From a checkpoint of a small encoder-decoder image transcriber: 32-pixel images, 4000 steps.
Rows from block 7 of the image encoder, named by matrix and row number. Rows with one number belong to one attention dimension. Each number is 500 + 25 x the weight over its row's rms, rounded and kept within 0 to 999. All counts start at 0. Numbers have three digits each. After the name is the row's rms in percent of the matrix's.
# q: attention query (encoder.blocks.7.attn.q.weight, 192x192), inputs 0-95
# k: attention key (encoder.blocks.7.attn.k.weight, 192x192), inputs 0-95
q.76 080:506496513492512526509511485464472515500496542500507485528486473520515494504493506495518507510509498532496505508517510486500499510499510522472504491497516462496499495468538533494472464432429496495481523528494495499492506487540505515536500463464511532479501514485491459546504445503478475517
q.77 082:494533486524471458501524492538524470534495512510473542572518485489441483537496525474512453499491493511469534507477504520503490470480531532521514561513480501468541542538509532517514532515517469557505474475509537502509495495537490509444499500458532518521507468485505489528479577523504500491
q.78 127:503500511472511473501497516487499493503445570477517509518552484475516493491457513475500541514490518527485484533539535470497522543506487515502490520505473472495486566478509509446503530513505526499497531501485513520505473498515487490507526459536513535504483477516487455521492454504521511503
q.79 088:495474433470504478484456477532524539458478499506502492556508511494446540499475541466529477496471512519502500535510449487504468510497490502530510544506505492488471493521507514502519502455563482475523491519515486500477470506527502504523537433516478514468492484500502455533465501524489518484
q.80 089:481513518519510505461532494476446482521513514473458484516506487546522515488534517501480499464525514530500510499526493500526503511483482459502443514491482516506546499485499473477493498534505514511496500557534523485551507473500511463498478518492491506494485539446526537489508495547548495477
q.81 093:443483500480508545493521514506471499503551470502500481512500502516484492495516496545469511520531443442540522478484512530526463513463459512476468524508515474490538534453546457527468497504504488497515495525523528486493519467453461543485492516460468480502527570527492529485543493529488511514
q.82 079:533497478460490476466504505498501511474473519522470464529500522530456498502532500515462490518537533473497495512495469531513518504497497471464485525509502483480482451541478479538548525462503480467504477481509499497449496461512534485465478506510488471510504479481510441502449532483459536504
q.83 082:510488547495487499521516513485505484536450562549504521497507457491493508501498516555514522492486488527513544504515537494507516488522463506497528490500472516511476523481494523507483487512482509459461528531489493501529519497512450509555555454517484561485517445484492491538506451462527488506
q.84 099:532492471508480529489469511531508529447471492496490508475491496510474538498503461472510461520487467485502510498497496482482482516503478510481547477510518510514506472536496531518536553436501452539502474442462458480506477501501539487503502517504528447517516496510525486499495523473511532522
q.85 091:467521489497487493510512515465467492535493510495512486482505506503547489476518516508489524485509496500517521486525547497507493521475483499480475483514458508509538553471527467506460497564474500481506499548520510486531536514471440511540474505515489507502524535510475498490579472534515504496
q.86 104:518484462513504505519506474518479525485539504527478467524483504547477560513496498494466493524548532490514455528461480483455488472513497492530468535496501495486482436541455476492477483496522464508467472477507508484462505450560555478464510484489475504497471502485501516492497525506462513456
q.87 098:521506494499527463494518481524558477486485509542510500509468495518491523517432466480542522464490539521478466526491494462475523492543486498520505513508476494492477500551449520466561518488490530466522515502494483504525503488538529490516514518532496487498465464484514506534502488482515493484
q.88 094:482490516458501453549502524497539477560483525478508575507501518483510478494472528511493505478494538543492533497520535503512523491520499507491486486480471517522510515495462499500494480543486540463519536496506517550526483521480461478497467504523504543501499490493479511511499470505540462506
q.89 086:481492497499538473512492486514485506506523529500491472522496517519524517541534520528493524478540503490476490501485482494512472494483469445534493526515535474520507499548527569506434480516500498480513497557501499504527540486518528479482475535509428527511500522482501516476462448517496485474
q.90 084:520509477454480485480496463523513513505495514487502515496503532517495557476451483492529473489473542508487509501488480504475516491521505506491493512487467482493496485549471511459556523466524520518511518452484438482494482507534509479533528465489518477480512461474506497479464532485538486494
q.91 110:494493513482501510523540484475515482552471501489554553445516490457525471510494519551504510525464454521510506449542505520474526520504506478514560466498504518504516545461509505488535547522493499472497542526480469528516460521457457532523502494475517507528493485526482490471489458471522500531
q.92 100:503498477522491514485488497512476526469524507517461449513487509542478535494529459474461488518557492445500479528468497518480472467504522517501470522479549523496467445510490528473508480449500486523480457480503492481474497472510551487469468521492484484523516518462542492529490573487456473475
q.93 112:501523471501465567520503521494480492494484474503520499473490473499489497475525511509478493548503478478525519460512497511511474460470494536485553489488541495499529507452515466546499552490489468513482494500501479506467484539452481519518484516449524471524556521544462484480528503515456523492
q.94 081:508504500483516545462504509493449496469490540494491527461507519462531500480497535465522476520506501548481465532504508487488475514480474480531502484461470494528543459546510487478498513477496531499522494475528514502512470480525528508477501500502496465515457512487478545490510524523491442464
q.95 080:493542473466492463452477496451511504488503462537508497484479538453567482521493473461530447529421430488479486510489492452478491513516483479487529476498467490505461491514509509498489502511480503555497495468477516503485512479471574475536537479488521510477511497487492509478519524536510539510
q.96 088:530505561502540456502485475543495516500482504532519490475529472502530503504488498512495528458506493514514487473497500495509512490521565517531525495532500502490493501555487491496511514510441533481519515514486494535495495498542489500502506509526480476527438471488561480537527525495478456489
q.97 101:496511535483449533508492512473474473477479539508509498538509498509466472543529536497470469518517514491532506495520474497557534527417496491468474503507522474495510501515496502537508553527498493551488492477497530508475478516467492509456471502475500542527495519521476467495504505545528502494
q.98 078:491513526498466472500529525523481465439456517571499512544529490490464464508514504512471466504485503502530505493538524476514475506491494535505501513501493545521518523469479512501530536477499481528488517474512506494487497502536524483496480484496500519457522447518483509499496536499535496512
q.99 101:507486484489434557489522499506453518484519464470509496492502477482486497512514479502483472542537516474493518518492475531537491522489500490482506488497526487470493489434521527530526521480534467542474460490510503470466487542512542467473484533466494459528535520500486523503555524535506540500
q.100 093:526540508529550517512469495520497521502478491459486529509502501504537498527533494500469531481488495502500483493517484469505550499518459507542482494490512476505519457528523450485471467528537486487514500531508473501519501529476493491544468468505501441481502513464526473426477479459521494501
q.101 123:508517479473508474547516499525517503509497467491488513467475489518551503465457473493540514482470503520461476489509496488466468511544513552521507483539467527533494485512485490493505471490493505459505525492493482494476540511540511489513513518547493503475471447475532483518466476466500458510
q.102 093:531484481527494510492506513477513517511532525482486487482444523524522484500599489461478468496507501480565511513497505498500438536514514529500489516512532492520501488469516501488490504459498482503507476501520513475458495505468458470510516529444495497476506535491474535455485466481477511467
q.103 089:456501531487544517493500476463536519498515539496486514522512521481428460518528546537528502483469477507462499488496520504499508512456478505497503485538506509514484500495516491508500520573491520536465527533481541539516477509468458519509498512483487541502471518503444491489495509508505487529
q.104 077:557524488509539497518523501483485511531507489542475467517478507535509533506527490477491504464538489483544527485499486504465479480551491472493491509486567480487494491544503503478483468480494519510507464530483475489499507493479483449511480518510502443434514521508513532515488477476492510483
q.105 122:538500491507513458505538484499508497507494523528515534497471509494550543506490490484531509496474509511464468460528501502438520509535531518541490477517452500524476468529466521462505456505477541467530482489480476506541524473525512499548498487551487528481493484485526507491475490486510501511
q.106 084:497517488534512517533488498509512498527482573481481474519527529504506527517537503488486511505509514485530503467464550442478461498497521545538505489490505475552477470528494492484482511527495509508491504494534489464542483493480464459503519472486484463446505473547533489504483487476496510518
q.107 090:506488497555476532480497488469508516456488524509504505533520550505493494518498514477482468499531514482546541522466512495492500523482476479478481506482534498476524498474506481509480513484500455505509451467510510446522519496449537485477519515489501501485512552469488495462528535523476591503
q.108 082:505534496515538476507541456512479501536493514515495513515488484503530495493492522546525538471475498490508518450522473466495496459570554502527470487510479510476530424571471474512558493474513508495477465529521483498532488494519489549549503484537475473477483515527513528519491523517477475503
k.76 087:521524495497525452496520438534479501525494520424489502498537484509486504493510530522521532468449468532520476506491447466492497511487521543468521467469500496544483484452502503505464525498462534530506479471508547518483525469486475515531491510516466527521530501463511494515503469493480484511
k.77 086:526505492493476487483469510463539509505436519530498467464472499534471498442486499483497472475493531515516526519503494501468485516545490478543500516492492529544499484492502520492489520486489468504500470532491514484490502465506522488431527498508516465485475476493522521505465515470512511497
k.78 090:535473513516524479511488493539494491480532506518449529475479563512512520481501493489492481476478545511491523482528476493476491497533512494502481478452492516501508524492458548477508512474503526507554517523478497501500521521511514494478503497509499504528488505490509467541403482513520496532
k.79 097:486524502522479467476522487498522521520504491495509511484489487482504519461479532480495524550474528528525478498506523516467486522495543457531526516451475480541503470502458448497503556501487471520505506473473504542488504515538511499526516516502525497515495481472456539505511496486515455507
k.80 095:518508462533506480533496515466472493480523484516477467550442502535497495505498473513504538496524471532521548469454480481507482535487482475487457511503512517473533535451504500484488487539498474506515472496536523460482527494495491488479481510509475470476513531486486497478569485531480505505
k.81 093:495490497474494443536511501479512457530466494516521505488481492495564457488463508488495527504515490539486495497517569490492539529514502475541503456483499510471526510494479490486489490511468497484484500468526534497526513492525503529526494520509509477500489469473480507465469467490522476500
k.82 083:511467489520517528535495457534498547477460532508515462523528489492529465475527484490504496526515503510544485538507495487496518505543522467467479513505510487512478443482523588470507501436523498494511489514485499519487478492543479460425518504495495482513509502503487502537470512474502511489
k.83 089:486472553521500533504485465522546467477513503475447509490544548487522498501499525481515507489488499489514494484508468453510518512460497527464501465471509497511476525512474487477488539520504487502485484540535497506502476481442531484505480462497536523523457530483549476526504497532497498475
k.84 095:474515486476471477508490515557492483513498512485504473470563485495521491492490521517513519525526512475538467490519496556500513494505509527511531541487504503532494459495503523506541544457508543466474486482471501533485447504487479476497509513500504518519505473498439503510440522426540500520
k.85 099:528528521511511484490491509452524489528524483503494520515422477497502485532494520508486497500462477514499538426512508518516519517449509459537530474512509486497541553492475485505485490557486486489528513526511484501524498472459547467564518502521495503450480456493512496464498463540483492497
k.86 110:520530473488494503514490500499485523471479475560491468562508452516462494469483465492474483552530499501514492550438501497461489505497512548509479528461499505469478438458508548490458469490494504493514475461494513485511504475531495501454480554515469473481512515479508505514557519463460509510
k.87 099:503519517513508514493514477513492529473509543473464500526550527507466525517507480494483471484516480457527527561482483513501485492485533503471477548491527468489450519529476516522466541477528512523463474545489477481469520511458512474467485523471462503501482536467531519500499498551512524527
k.88 106:510494513569508537458462480512530492454514511490495523506518537486527545532505510476494497445478485500523529462497441520512506458457516502472504512477499476543491489540489506495500524490548500533494462542484470464468452460493529474491518490491494508493461487493534480520478511535498509438
k.89 092:527526548479496502529482494493495558494493491517502537504431505540510497471524426488518498496470523507491483461499538482485534499516500456521513485563455542489517493493509476446489465491497477534525479474534498434528534451483541491521505488505474496483511492470502514462486504456445499510
k.90 087:496484464546544496486477475495490508466539465501498535501526495511448535496527473495472510489541525483512528514498440541497501489494505504477487547506478492515505449478507482538468520489507449506480478531500504485490482495473504484466518531451478515480533525500496479540497504574456550488
k.91 097:468485501519541489504539494502518476509505470480516531463523531469529494494496536479522493457478469509504500457509492490485553492528519496486499487458482489528512498535481457496492543519535540494503530510469477541502485477481516501556496464499523489461470470497488502469464445522518477484
k.92 097:507555482473461477542475525522453532487483529533523524532480456511506491461472436511521489540496527499463484535473536510471492504543477496538497500490484479485487467444521549492524479493498502478564503480505571488493498514495479528471473481493493470500505487469468479508511524473489518539
k.93 103:501504494482470473513503510529488489527480503517512510465463474496523450492460514515498522498459507511453446480518530487507532523515487490520564435471487529478515526510505460481500496496479513507528549508500480546557480526509484471547503495505520464501505461489450499494474468470525514538
k.94 080:447504443518482518510512488512465511475541456496473506493493488514442498502542477473486500490517509486520554495479479524515472478456515545486506485545497549463527480534508444527484514496492512504507526477523547480508534509552475486480517524515456476493495505476493468549554461526491503500
k.95 078:440457501509534467495484513518508477529538512508502453512548481479473527568511511512516448514554512478486544495472504514538498477496488532480476509475523504470508573496514494502522503564487467488497499496502510482511504507496527519456499504490546537495488521505492526543559514536518505496
k.96 097:462513476526527522500515521500520501515531540478513436474522504486469489520543508514464448482520503464538489522470485480528511513513480497536509542527529496471528495479513517564468531498495460484475528462500486473491472495494470464494523515470512473510481540530531520518499495512489514491
k.97 086:479525480503493493532548514440479530503473504503504558523524477544518503516442520503538508506485473478476497553515550517505512530496481495482490443535458474500521535485486521462507522531526516557552481527512501502512509517538490490482491508529471515472552496493486484540505515514494517501
k.98 094:504498507478501488486511466523535493473470525541524478497519519500516505488514519461531502530495519514479495529493499491470497511499523489512505514478430497569516471500484465504526510464480532463489494510486477512468469439519490467508513507489527486486497488556486557527475523515539480518
k.99 098:452520504513478491520516498510448537469488490499517504466492477494548482520492500499501527516522486505479506539500501472502543503525462501510495457497489492518512499477526539458474460482472529518547471555493494529498493499513535484503473523540489518501509503509498514534493469479520540502
k.100 090:499515499515481537539501539482509484523539441506531499519443498509476494564501460549491474481496481492509491481480514519490496484468484498495501472542541494463536498509536501487504473525467477507502450484482516519522502509534488543514497507494455468479494512490488501518526548493457499515
k.101 091:508487520488526513469484493524553485501494508537507507516474530473506509482557515506490486501490547492500505495506487504497464491511520488524499527489539510554537500569506511499504485472541517466455531526494480450492479487515445505489528512520516481488471512542488480536487508504535492508
k.102 106:517545500470472445551532522476491494530463486489514548529496485483499494499459464543543538524473467512438493474483523489522525526495539472525498461501480496483506552493527505474458486525486514532532488483494456506482505519493524525498491485536472496481530460484498487512518520484510503524
k.103 114:473490466502499553485533496428481499441488513494487516509517482509452484529513513494482481484491438474514526536526487494523490538449472533485488518533542518434459547453503494488456511531482507538507518500471539515512513522502501471509512484462510510497476523493466494548527476518471497547
k.104 093:511510499492506444553530527504497477523490476523516544493470498476571498496481515507553492487499474522424471453521540511481530499509514439516525481537464504534542481511466502495500504536504457514520498477507424502545473500455500510487479533517501471487520465438505527495501545473478484537
k.105 098:514512532529518556467505473527548490542524512508496452469453503503485537495505522532463468475490506466534509443516480514511460470499506523463502514518548486496508482504498469506524534520501495489456491449523519476476461448472474510480528498459506479497498539517536530481508542496495503482
k.106 098:497529494504523462503519524480529492555499474527523530549480478503503463474479510553466470461484478498483496436473529505475487446470541509497512479549485482516524528521520488497465485529479428474487508491499456489497505505520474506491509482556517487490500482499513463519508517469427487512
k.107 108:527518505470502472531504519510496466495477488533543584503522491483512505478456490484533518491485457517427525521499528490471507511468472491521502439503445488511489543509483502468479477514477492512516496513507509512476524494493503503488493495531496505474501450455493512489503511471465491519
k.108 086:510520526532518545495516490527506496539509497455506465540494518508492503503520499475479467493502499456528533466501510526519487525486469490495484483490537482491521505515456477533512496486515454524461494474528525492502476497527466476472502494451506452523500514503528493501498538501532481445